A small image classifier, trained from scratch.
Model: 5.35M parameters, 24-pixel images, arch xception, norm groupnorm, activation relu, depths [2, 5, 5], widths [160, 320, 640].
Rows from block 4 of a small image classifier, named by matrix and row number. Rows with one number belong to one channel. Each number is 128 + 32 x the weight over its row's rms, rounded and kept within 0 to 255. All counts start at 0. Numbers have three digits each.
After each channel's rows are labels from the 100 images, of 14848, where the channel reaches its highest value: "patch colour" is the nearest of a few named colours to the mean colour under the peak. Only what is clearly more common there than usual is listed. The data: cartoon faces. In brackets: how many of the 100, against the usual share in percent.
# convs1: first pointwise conv (model.blocks.4.convs.1.weight, 320x320x1x1), inputs 160-319
# convs3: second pointwise conv (model.blocks.4.convs.3.weight, 320x320x1x1, transposed), outputs 160-319

convs1.296:141121140144196137139105061110145188162156129134255114141118126136136158124142092102145120073103123074123111221139147141062045103135144135134130143127038178117133123132120122153130112191146145139158103128114172135123107126103097152173114142102136077127123104132126126074127173113125131192159114135143121132122123145121145128154109150127145138120127082150104126123135121128117134099157164147114126122128088130127073153142118142139147153114169114123126107131130126126167141127131131
convs3.296:128141112101113117117130118114072204172160136183134110098131140116117160177097110149150101161148187103150109127128125255110048147104127111105196130108133123141124140144110133129129149130141139145114110119128110125134102128114069139123111133142101148136123104134122121085115091125115111142123080090138137065127157160166156110212119126104123123121147135108127124185135142155110150118143155117050143178146135218115109132134146110111135135153122149184119084132140130117119172119165122
patch colour: yellow (26 vs 1.3)

convs1.67:052110094103119129151136181095123179065130128152161135165097110129111079093111128130113133127152137197142093124120099142127088126152110083205164124087152163120190137169157129152118118055179164118097125097150126135131160113148135146165141090176176103094193157125141153110137138112112114075165163116101122135116134095109122129091110133129114148067136121116177125121134145132171127185176098105167125147136169126127164093153117130124120099132139127120147130153088080072102088121118138
convs3.67:132170140104105128115132112142231146157139153145142114172155097061128070107147128147121131136081108062160118124112118192114154142150103120142093175111118142115145202134146108143150154143131183196079113155111116166105149144111121156142076124127145075111135123129093137101130166127130148164102130063091154213114083088163097062159094042174136160122108181177100164133147111090109146128097054182123160127157133145123148144145127120152136082095087146169109126134082135170148113129134148
patch colour: grey (77 vs 43.4)

convs1.152:136111066197125104164189132153166086107186090136123144148105135083128078135123195135096107142116111083183107126086130132103082142103135157171153092159114089121193113181142101121114140209200131127172170064139152120085100149143159133110147085045165127110178131084185102145092172082094092037122104143137126109089145136104135091139131108129104120086126109142195145108154138126130142154152141158109143162126199069140143127141140113125108135136137163117094127162143138092105168126131112
convs3.152:139164112083191087134165089086126051137163185191099143111123145140114094100155090199127106101092210114108184107146112114133136156101091099171073131169137183166050184157175121177128121103127115148131115117145130134061095119125192133102108122159218159126117148092128140140135128139136174148126142116179166123148111205159117081149098085073093183120135147135144155084087163116151121142108097096155130151117129121137172144168117127155127136141142121119160097115138113124192121119102136
patch colour: grey (74 vs 43.4)

convs1.135:151122125148218104139078144133139133157172141119177143055063143041161123122126067111142099079102118048143134114109108126123069145100136185110124117164132145134146230111114119137110120156075150127118170138132142125094161126092162112116156127104135095110138118155124176129121109105129127105137131119109143139165150115106149139139094143132165131184127157139184123131141136118076124180164158143022110139112136201128099159133142127140104108162125142148105131110145125157108138129125126
convs3.135:137144107143109143137115129116182070144103103023107153062155118168150075047121105102124149138107024114085162094143130076157103182121110085156057138120118143137141181085156150156135089096130150140110134151138134106082143142094092152066089133123135054114083136148103090118125121120160142138122168142126053133136129092156154120077106129125121093125139140075151134116139133089111109101057060098107180120072159101123099108116154139131140140154146123141163161111156125076129164156133145
patch colour: black (30 vs 5.1)

convs1.133:152142138084175124130172124163134204172111127161131144117169131129150107129117104127196127142117133029134124112108136124104076121141133110117139113152169147127100157119131136141125148128153117138126155160127110107083162119144135122018133137104105146145134126105134138178101106138133120237126136132111202129181131113156127123106079137131105112150143134116136145120120130154105111126142127238057117128146173137129130204134130135127136095145121113165132123133135135174115160126103127
convs3.133:110128111141086123115124133153109170076153160120168132107122132131107140177112161145137103163124167210165110131118167191132192090113149103125237144129128108121099038150130133111130118119139130125166115117114132121128175097133197081127159140133140141114154116122140129116110219114136126162150119155155143070169170205114126138130166156161154127148121147181150184140118158133133179127121168149173075113123119167133148101118113121136125173118127145164110143129155126191099123113140105
patch colour: black (29 vs 5.1)

convs1.309:116115067068141146149154053138117092205127132130115152087157134130133127061128126121121088177113108039132099088156125143110011125091137139182131112096141193126094140171093099137121114214112132138107131131138137124104098162139113122221147176154177097120168117141084133163141141102121154121157133104102055110130103120119146133121115117143105156117116120143135122119116109100061090138051134102164096154111138099123078120122121130164134136137098112161140145128206135128145100135120137
convs3.309:131138122144128113064093094176125167149146141164162136124129182120122096126170131140127117128123146188156136122123173101119100100124140174129165147156115191121107124160128133105132166175155060134087096120127126150129138132213090168108053087120130112090131120135113138102142160137119115059131142134125146070083104101168137118165109127179149136088158127142136132188119107080140190158146133106067095101240115182128123136150144124075174105108108114212081136093065160096156143087145120
patch colour: yellow (28 vs 1.3)

convs1.148:084084115140037145124117241056108167135100114170198111107212132156022174093115108132117148099124130120104141108098162106154095128172104150073114115147100120122161173047108119122124129082035135135149137134133118130142122149118117118140121147094059122126077129152109146125130036141116129145108117103121085101023126108093104137107125142125075122110121131056154159123110101135117146225198108081154153112133068159129145157127145143140136143120135100115138122174141116130055122131103139
convs3.148:137101100116161163128124113159138149076160124125124117105132144113149123157154161142122129154094066092093084083153108088111111099142086158125226149084120122109055113112127125161131114126113068109051093135112125124119160127060119066117062164117028026116146126126117119076104148122121097062128121134067136150114139149110143114103159118081170066142104129210112147138110158181126152179115177154159148125107125153130066142118156120132132174131081116114158112138114117114111157116120106
patch colour: grey (71 vs 43.4)

convs1.208:103111117105085113138131149152138097154228161134184127104152135067118146107126113093118128074111123105180097113165110140121019133120128146186124098142170148122125093141169128121127114174131155097128185157149116125069092154070084133244124131097130118111144126105095126137128142147105120093183177131125057137132118137091171103122158129159141115136141132180132112145145148152085124149156147109048088141116121137116097124148118148112146144125107096137129141099107122054126119136139135
convs3.208:107081137178122114171105117078148079087124102094101141129125069169130149072114156093110192100140164126071133089113102040145173163146133117136064152108110123148146078075141139071125098138093120085199135120139133134168166117067205109110185131100122092198141131136149102160123125122151124092143149186154107148183087105140082184086147084133117138068102107089118157075083141093131133127105120090154126094058120091135110136099115141178130165133165106117106165127058110137111056149117090
patch colour: yellow (32 vs 1.3)

convs1.311:141129174115150120152179115137123213110112142114094138129041108175141108138138155138146137122119107137135089197094171117018000166143152127105139135170048152120103107127114107132136121091118058111146105132122160125156108111150088139157105143131205142138135137127142123133117076102161114141096153173124125138097134140130102108129154170108117136124143156150128170146134101149139145111145119148118166125138127117142134167141147125112134127113130118134117111110155094165108123150130140
convs3.311:127116101154196159106097115083147098092138147068153134168148115131093130187183188123137106124163103142152103115144135255130150144127116113108132136103116147150181147120116129137130101135128124125120146129109134120167100101130095130125077155110143138110114125139156185111135088150124124171132104089103092106123149050155098137161118159149178129070116099138131175112079144112130123151135166121092145147132104146150136125126131111122115099159087099105136107145089136180106145121129111
patch colour: yellow (27 vs 1.3)

convs1.178:144130210101192138147119058199138166127113152162200135148133129156078184121156160149138118145156121171148114186130117141130208114130135134056130138156078148110127182113108118157135141159141115104146088096115158144175151145139075135150116143188063198129145187113182163155144115139152159128075107096148112126117156207096126120154131111125165189098119117092121142128066096116123120176139142140184126130119114122145147057121147120115119152155158142136136122131199139122124142128122107
convs3.178:121161151122111200132080152128109125144086135101102144167133125151146085099162137099080123075156102042133154083160139064136161145150146180139031137159111045135119159117147107136167146168121085139135111139136134118188124129138161177128074129130100095136150124124110143115126128134125098159128153199125110132137122098151123173143143111083103163115151149103157132129129165107095089108142106164175141103142132070088129165128070161218145143089124161111117171177084160187133118149144146
patch colour: grey (74 vs 43.4)

convs1.279:238158139123165111126051120096118094127102124107112113139190096107138153104142080124141125130163120135113149097114133131118166135125078218128124140175143143132157149101110118147128139137043110142201145094125129132252133160128105124148122171075126170110074149146135138144132108138129184186127096136147071133067146167143182153129132132120165127198134139082123102128120097124137111119132175119211111133128098170129120141123144125126122145107126138122147137152132133133091120130154118
convs3.279:117114147129199157161120139128127087101125143175102128202139075141136164072158170130120109131128054141175138138123147168126126110178113110111180155152115235154122125140095098103123100144108138102110112137111138075141125119151196082178091151103193196115156127113133141144093121106112132175119116131127167125119175229141127116112124112096181170113120112203144151105077112124156069137100160103057139098158120118139172098098138120136112108100125123147120142143170108164096113128146139
patch colour: pink (35 vs 11.7)

convs1.107:127186148112197143145120151141117127186137126135083143077128118096178127113140065112107089089132132099104110111113093128086000139144025105089149130070084227103101113135122107111146121126127064131226122146134191119103115140116076124188126166100176131122132145134109119145151088086131076232129094112122124070126127181119124126141076117131114106152118201163041113123128123141091130118092144151061118146135131185139143143135121130121148118144108141160114113132165117087139135136059148
convs3.107:140111135150105103173122124135154046081142118197167129099114080156120127059128090156144127137151124118072158130127085018145122143133103134117074137099138199140142145117145137119118091127096123159144143114142132133139107169055198122153188110129147092175141131125112117155117099117135186078124141168118169190061113175170116163137140117122115135075124140128125136060117133140151120124135110124116139144044132126127163194111123133142120192120124129116154138104144102069115108130128108
patch colour: yellow (34 vs 1.3)

convs1.292:121139168156131123157128141110111115073127114123165146118186129133124123124126122136155126080123105177154107133116122132093129143146126131133135126190133087119121129082133153122122139106042089110141128119138159138138113111119152133200118125115140119134168115133105152107133031131125079241137109122089110146072126188124122127136143137130092113143125132122125157120151114134114130159168113035062135143108118161127118073127135122148160123118132139144132121144169119224098132125169116
convs3.292:114153139137038100124130112123120142138090152226126140140104109142147083156085106154100171138138193086135126141104087022128119112115115091135065135131147159119062153150115098126117213093145127124131159129144146144117107126131127134117178108119069139131122131117142131163172134122145143116137137123125127120111148114071074100170093094165119143163142084065139068138160158098091200116119100103142085115081114085159105118174137143120128024141124135136143106129127120125128117117127138
patch colour: pink (43 vs 11.7)

convs1.251:141086145163076136147141129128141219059208136109158103113169146146073098088128117117154146113146125131162121196114099130100000138129104150171134131119055122138116139145122122129115140184125131177109096172122124115082140109083080145087125110128149137128131132128143162177100076136132116067165132118105117114145118148146127121098123136114126097204116116171136149130134142145174141104216135059090119114142149120115112160145125133145148104133155131109098139157049120185134120119161139
convs3.251:114128129141056116122154131084118179118083162088135130186174134119101176164119149160133133146110153129184119099134129187119124105138107144119092126119115088138085070149129115116127116131123100151128101125127148139153039143122073152147161123132114160109122124131132131115108189128147143132117123136153111109123160096080160072174056117158100144162132141146112155142113080156132148112111197141149132133149136160142126132137119132121151010110124146113127141129132130128107112094140116
patch colour: yellow (29 vs 1.3)

convs1.237:099123188108107086126169056152101209115099124116136160034138083126185150166085109152118124129140113110192137171131109112145053116146180117126111117059053147122128143125148136156120113157123073085107075130134139116154087123161137127080124112091166115138153155114161130181106113134143185060158091139141140150135120204098112134136091109118170178109133119114077172128171130098118097125126123107139131133124000170121151142127145156113099156113139142139126133132118154059129123123102135
convs3.237:150093142125128185102157140160059109086129099121112141153122125141114191181166161124141075191129153110206074137097137246116083156113119158143143126118138073083089170109133131115149120102112124061252144132140117139107134149052060114105111108144122102096177156105115156110126137138139133100159102115140202144198169138151145100180195142148149110130144101154144202130143150158105137128149141139166134194154116108116115200117108114091144189150163152068129120154103172143110133131119121
patch colour: grey (69 vs 43.4)

convs1.51:179092192082111146131166146140124248135135139121144132114078118202150148123114160127155126139174103161166126149104180115061136141165103135090152136115089170140116120185145134151132134087144145102149130144130142125123164111095150138148143212101111137088121112110123141144131182119123130164114110157095179141061135127119108162108146131126131149219119163107127129130124128131120126171139092032202180150136106099135097134127109141124148124122133146087133135089086125074094118133164108
convs3.51:134120049098165122096111119125158093106160142151120104150123135084101120137141178096134111127114158084100109139101098255129121131120105089093164123110122216099125116125128107117132152087113134130133102115112103128115092127152128090080149141106122151119111122109160148098121076131106124100126082100148117103132095137150121124177129140154121149078139129131105132113115143152098136112131124117140113128131097164131098133124108068112142129143105165080112109125103115132129147133095118
patch colour: grey (70 vs 43.4)

convs1.194:139176130142111125139105108136126244143147124132142158140255136099028127127155175120115101087127133162133110118189105132092122135123139172110129133137130187137127055116147113135127130167201102141103134099129130101121182113145167139165146146197150118116133121118213119141124173131125158109161076155110163115176122127135139122094117112127147137120130089089136148130157134126121129115087131096121153146123034134124119164142111126129140102136132132139132134088255133033119078129115108
convs3.194:152117138183102089139122124160129121099112123102126130120144139167156136124114100135124172124085124092139143142156137000141116131119135094154145163154122002122087153104116132140116115157148111130131147147157157114131142157107158137133146131136121134155126131135104137186123187131153130146132200156155127131127146144124125134061116120123120109162144132141146142126132101137133101129077147152144136124114158067156110127136135186145130169124136129165117143138147145091131121120144156
patch colour: black (32 vs 5.1)

convs1.291:104118179070059154104114107227136118102069117184213118146088099144133154121126099120102134144105138222106165143119148134162178115157182134080169137107132151134161104070140137128136117099144150091152144116139143094133114123172131142211092111077154138074142129108090123150101192093119124140070141102117209184114123144159134146108119109125153153152127116105100169132144118112111129180129128123187114162119169111135070092125148131125096145131102129151148145148058122137154196141120151
convs3.291:130108150138195154137133128132169084069195140110152143187043125143139122132153152181157085171163092175217135100140139098140190171165109141141098155129156203129184134115157115164150131166133145159114131133131128170135150109100145148190050122188197097098147131137143144110169155146131143169143120146086127120123192122134126194123136086128160125104113188131171179079120131077151110112091108138152132148147152142115161182079130148158133148162137126116156139157144115154152142119145115
patch colour: grey (69 vs 43.4)